From a checkpoint of a small image classifier.
Model: 6.28M parameters, 32-pixel images, arch vit, norm rmsnorm, activation gelu, patch size [2, 2], layers 14, width 192.
Training: soap at rate 0.0018, 11300 steps, batches of 128, held-out accuracy 100%.
Rows from block 8, named by matrix and row number. Rows with one number belong to one attention dimension. Each number is 128 + 32 x the weight over its row's rms, rounded and kept within 0 to 255. All counts start at 0. Numbers have three digits each. After the name is the row's rms in percent of the matrix's.
# v: attention query, key and value (stacked) (model.blocks.8.attn.qkv.weight, 576x192, the v third), inputs 0-191
# proj: attention output (model.blocks.8.attn.proj.weight, 192x192, transposed), outputs 0-191
v.92 110:112156155130118127134161089080157138104146160078106165168159100118182184084125148099162081072132097168117104091177094093161109114117150075129156120189106146068108073099128107214105135144114123126153145130120117188110123097168112059156202102098114131168106133201076112186171179105128166144125097138056120138112133191150110147162082112137099142189085137145190114163119111128164181133176088168131148057120181125135139055098116168152142123097174116144124148167135146147138123083125115122157158126121132104182119120132115170137086144096111123084124123194140114092120130146087133099
proj.92 101:164072058134111104092108120143098103160186128138115100115129127120105125080103082101145148145103138132110121130087098149216128108118139183170113170139105127181139193151099150128114163143084127095168113132141143152077137157122123155109136193071127148142075068196137102098149129063176072118137087157157096161108099097095083120186136084141111098105205137121161090121147150165111167144179107128129161195184105108094099173121129112184129076146121135129073126167131150088104125127152091106149114160167125138105166136147184156134131122135097180114124083138170122194131233115134142144
v.93 120:136129103111156110144037086131144149162162121186116124146141153149110093132164138082061103093191147107079105097157093192092127168103070132165136133085133115122131129144094135121138140150127141146042134179122151120143107104124184162094143089097127080147163149084160082079149128098094126106099144095131119071124152084181094153153118135160160104095112136118085172160084117087201098091093135171119106154106108121132099147160120088090150108136064159077169145067110100073122072139163125138141105132096112165103106169098149191156185074067143117113153149086114192153131097129156091147
proj.93 107:095143134124101126108157160107115143049073155186135145121138161137113170124094170141069124109102144103083110122084123117106084175158150064078127087123057192106102110130083104107131094146142110148113166097105135130093112117114150149169179034216092101109121197084117140120127124149101194131120170118141155109116137160093154123120059073143161103184185076123087122111097129130118026100116135161153097191145158106139152086142113168135136114125106124166116140129091237122117129131111159148111141108098150176139091093112106097106120116128131162092121144152121101175093114154153141120
v.94 087:111176071149180100111119172159093107063131196135137107148047146070140163143119132139094134141107125148156104124109167106142092192162137172081189090146150123147140161133101166132120103146143108114090103151165103106153085104061131082110110109110157113169121124086137112084145050133128166130111036126113130138162077188062117118116151118176171106086146160089105116129124159129058100135119148116110136142197153093091111138141138160116127140103138139129097079078115212184165142181153174117162144203114070147131143157100150099105121157104196094114151128149093125152117109099151118120
proj.94 091:155063118139115105162133107169122132076130164109121212152065123205130080106088141097125130159130159139155154120162088159107135160093134121090170177153179114124144080174118142111145174113138070101155125175118116118087126121128140093166090128113154157163088179111146094144152137045112072126098133149134139118152123137164147099132111163032105154138074149124101127172142152118186166137154074131107078186147151155093122119146118174115134027108132089142144115138137082121051134159135111072097134162152105170107089081103123103126114123123139151146146239091104110153158156122137114106
v.95 095:079134122096128106117134163119090097158112146094129103118118169102159116190190127191124147148152110122138150146098131187157141167139186162151147198163139143021123145171126209090162071113084192127129118144159121092121118118069129200093078147117117134197160083117047169138108105142159120096126143096126168147138099157126176081181154120151172111083100109100150121105163133190136119057121143161093130133151085134148146089059097166136183161141088128115113144112145107137148147149132178153105132103168132181135172160098107150160105135123151173091145129110117116176107111178156123133
proj.95 112:142029120120143118188100043111123133077126139142156070136119158127086121144089109111146089163150109136100146120127133192151125097048149149132111102076084115199141126085156104125129173122200133152089131100120153103123119152137154087123112133137131121171122210141113127156116135157080105181160165156094160159110186125104150167126112121119116113136141118134074106106186121125161121132146111108087074205112106124142129116124098090164162098137131155129210096139194198158074109120141118116115158141079133133135094133119184153153124104124129096165149211135120152040130208115128131132
v.96 106:098166125134128145128146138177105135144164161118075141110163147087083111104154153124107172132116181088126146111138121050092161110075093103134128116116096112089106131125123095080141107125074091132105096109104165074090097094082153154090206103143084109180165140156146172116105077106116169105151127175122141119086136063176190144134102098177086146151153128152116171150119083105144113145167162120101168151158150153138115165115172123090097089107078194104130165089106092113106019101130139156137109093132096167079097161113095167171162134164175147144153105083165133139128035163132102156
proj.96 105:151098116125166127093124071123140145177186101186171109158130133046141097114153113155115123136140141145092119120062080084134151097122128176158123153113244123208106225133096139136154103095105180093138182148139181112126129150146139102113158145087182142122132106108113136071098128158114118048155142076114153129150127117108167129139068139110114060166104088129134184112112134110097221106150143119170175062120114148120119184161127134155140136151121115083148125137137129135072124117136155114099134138159165113128123076106148119118117196158121099117180107110104176116123207105123136152
v.97 101:071179093108161162075127111146073176125221111148132157114135092135136120125076091124171108161126100136141133128135089132109116124094059107127125082158117085136138148115108086127177137144125124093140165061122159142188130152133166158166123079132090088104131080046124062130100095139121115089116080106169156074126082141091140135088080144162158126136200109085170106162115147132121138148063122103129112131134045131152177112174150097069115113137093127129173091125082106122115124105128174166176159162169083129143092114128116109132159173124120098106077164132123179113148222103145181142
proj.97 111:110075135145131172139067075137099061142093093137118144076097105084099105163122174157120147124141122095125140125059086064132128112138102167148139136123093116088159077130139132133150143117147128105156126163185135120151118162107139101105096137161208119098132172154124127145136143132136051193135101084141075091111128107135102088145108073170110165116044119089076104169128116100141071142156117111147136151127129113110164108098096148147165128159129118109107109128193088129107114106160118126130148113151123127116121158140214138149163111129155135158129075142139004116124000114063120152
v.98 096:109177136136149126053087099104142166085139076146134125147116150137053141166128136161143115109148123151142139125133151095149118126125114114141115093161086104126113139106102141147111106129092060142127076115140151123168119115137090121129052151128136180136146116108157047108053150150119159074104102092154192124095094118123164090114180050112203165095123124177104136150126095205142133153071097129156154088065136172096108159126153112112116068140055146111156198114153170116149104152140097120159104156053107091170093132112128122091133194113112169186126151055109105128110167086143098125
proj.98 098:140150148127101128093055083111143089134124088104094148119125113095137061114109119091152132154127139146165127121148140120173144146123186127134209129100171137153158040140148124110110069133171139142136138097134047140130130123148146086146211056120167160129129118111122095151118092085136025047149154114112128148125135141174157146103040129140142127156152092131116049129148160129071100105141066131129226148178094118138158155123079178126131190179125146140083130135115112143088127097130150101099160144127139070134111139107141129148154149111107121183121155145140157180150086183122138140